config = dict(
    arch='unet',
    model='image deblurring model',
    dataset='numbers of one to four digits printed on busy colour backdrops',
    train_examples=73750,
    image_size=32,
    crop_scale_min=1,
    horizontal_flip=False,
    color_jitter=0.2,
    task='deblurring',
    loss='l1',
    norm='groupnorm',
    activation='gelu',
    weight_standardization=True,
    widths=[64, 128, 256, 256],
    blocks_per_level=1,
    block='plain',
    attention=True,
    upsampling='pixel_shuffle',
    init='torch_default',
    residual_init='none',
    optimizer='soap',
    beta2=0.99,
    lr=0.0041,
    beta1=0.95,
    shampoo_beta=0.95,
    eps=1e-08,
    precondition_frequency=25,
    max_precond_dim=1024,
    merge_dims=False,
    one_sided=False,
    adamw_lr_other_params=0.00094,
    grad_clip=3.0,
    adaptive_grad_clip=0.1,
    steps=8000,
    batch_size=128,
    epochs=13.9,
    lr_schedule='cosine',
    final_lr_fraction=0.01,
    warmup_steps=400,
    weight_decay=0.1,
    adamw_weight_decay_other_params=0.01,
)
Rows from block 8, named by matrix and row number. Rows with one number belong to one attention dimension. Each number is 200 + 20 x the weight over its row's rms, rounded and kept within 0 to 999. All counts start at 0. After the name is the row's rms in percent of the matrix's.
# v: attention value (model.decb.0.1.attn.v.weight, 256x256), inputs 86-171
# proj: attention output (model.decb.0.1.attn.proj.weight, 256x256, transposed), outputs 86-171
v.6,108,216,238,170,181,182,168,163,195,217,213,256,230,168,189,200,193,200,190,204,188,212,210,262,191,196,204,176,199,209,162,177,198,187,198,171,228,208,208,197,192,186,209,187,242,186,211,224,208,202,181,200,217,193,170,174,147,163,203,198,197,184,210,215,221,151,201,178,147,195,206,189,180,215,189,199,197,206,195,211,228,206,220,215,183,205,161
v.7,105,197,186,174,180,181,184,184,174,173,169,142,200,204,185,259,202,201,173,189,222,171,186,152,190,202,168,216,202,195,223,176,224,235,199,245,182,201,217,196,182,177,196,231,191,187,196,196,192,207,195,211,203,201,182,251,272,227,172,203,217,191,215,206,180,199,202,222,202,207,211,215,194,185,170,204,206,207,196,196,175,198,182,177,218,175,203
v.8,088,218,241,190,208,165,202,214,225,212,206,237,195,190,167,201,192,241,174,199,208,207,203,206,170,190,172,208,192,200,209,201,221,217,189,198,192,201,199,158,178,171,190,200,163,194,185,237,199,187,211,201,251,210,174,203,194,217,237,200,203,203,210,212,228,197,207,213,209,231,183,233,181,216,215,231,209,181,212,190,205,211,163,219,231,216,199
v.9,095,180,144,157,175,176,202,230,198,169,158,215,193,216,220,171,175,192,207,173,159,178,189,201,220,179,228,200,191,211,220,217,191,199,222,189,221,247,174,166,219,212,177,197,207,217,187,210,212,203,178,205,218,204,209,228,222,200,216,203,156,188,186,180,165,206,210,190,203,207,181,203,173,190,153,182,186,188,206,213,181,151,197,207,196,202,168
v.10,101,206,196,194,206,210,215,190,190,205,236,208,196,206,201,182,162,186,189,207,174,219,197,225,205,211,215,203,220,198,173,202,162,198,206,185,191,205,191,216,194,210,185,197,215,212,232,245,220,185,209,203,175,218,213,201,142,193,242,201,205,209,179,168,221,173,225,192,223,193,198,194,180,211,216,212,232,205,191,175,215,238,206,218,196,210,193
v.11,102,213,230,197,186,200,201,187,206,212,237,243,237,215,195,199,226,201,197,212,203,204,214,195,175,191,189,183,220,197,157,177,192,203,160,211,234,180,222,196,166,218,216,203,215,230,206,230,199,226,206,200,200,233,223,184,195,180,219,205,211,170,206,215,217,177,239,227,190,190,181,200,218,190,250,204,214,201,195,225,194,232,216,222,210,179,180
v.12,093,187,234,187,183,188,179,167,206,194,185,171,201,204,224,196,209,201,189,212,219,197,202,198,192,195,168,181,210,202,204,194,202,199,225,201,182,230,206,217,203,203,211,196,189,168,188,162,186,201,216,203,221,198,173,230,221,213,197,194,182,223,228,205,185,169,190,192,230,171,216,220,222,193,218,185,229,168,175,156,166,209,194,204,182,211,197
proj.6,102,191,190,157,198,214,228,205,220,153,220,179,186,192,197,202,171,180,195,208,182,218,221,182,187,188,218,168,166,201,207,180,191,180,211,205,225,194,194,218,213,203,218,205,167,213,179,189,194,173,224,208,183,189,210,196,217,206,194,174,211,215,188,225,180,204,157,211,203,185,176,174,193,178,186,184,179,198,194,216,184,208,211,215,189,206,188
proj.7,084,183,192,201,192,204,208,204,170,235,194,192,190,187,207,191,224,150,213,187,230,175,187,195,221,185,232,173,242,205,209,242,161,190,211,195,229,196,211,211,189,241,221,227,214,199,253,176,169,210,207,171,224,227,191,195,210,197,208,208,203,183,182,183,181,208,216,166,190,203,184,191,176,182,183,198,204,200,190,203,193,187,171,200,195,218,200
proj.8,093,162,218,198,201,231,215,188,213,227,201,187,174,211,227,210,183,178,202,199,183,227,220,192,232,211,207,194,206,210,207,190,196,178,216,181,206,235,182,217,205,202,223,181,255,189,208,184,227,192,201,192,193,181,190,171,247,202,192,206,239,203,226,214,169,211,218,210,192,190,158,174,156,189,219,237,176,208,226,226,192,179,201,196,175,219,196
proj.9,101,202,177,179,247,203,214,178,190,210,239,177,179,215,185,205,192,178,180,185,186,175,191,212,190,140,189,186,240,197,209,216,200,183,193,214,195,171,198,197,191,176,175,212,213,182,176,224,217,224,211,171,192,192,188,189,201,201,188,203,165,223,165,218,224,214,220,218,187,189,204,190,213,234,186,197,209,231,187,215,238,186,179,218,189,158,167
proj.10,100,215,183,193,197,183,218,173,206,242,203,198,226,210,168,200,181,199,211,208,210,205,209,191,227,169,242,214,187,203,204,199,225,184,218,225,184,191,223,212,195,169,179,210,200,203,217,203,182,213,203,187,197,186,199,176,216,246,204,173,208,198,168,202,232,187,215,184,189,162,187,203,214,206,181,172,175,218,170,164,205,236,211,230,178,220,205
proj.11,102,197,187,210,199,201,210,214,234,191,216,218,230,170,214,168,204,192,200,245,183,211,183,229,232,221,212,175,191,196,179,242,178,194,204,191,175,199,221,225,199,215,215,190,224,174,229,175,187,199,210,176,211,169,197,211,209,181,206,191,192,219,211,198,197,208,178,184,226,218,208,203,165,171,177,222,162,186,220,188,166,218,239,184,196,224,206
proj.12,101,175,203,217,216,184,194,228,222,211,242,212,209,196,216,181,209,179,194,209,202,193,202,217,180,223,196,218,192,229,177,227,201,245,211,168,215,174,199,203,238,194,213,215,219,239,192,193,188,205,183,178,183,175,216,195,221,205,182,202,193,185,197,187,179,204,228,191,228,225,213,156,188,186,205,194,177,219,193,201,192,232,202,191,206,224,227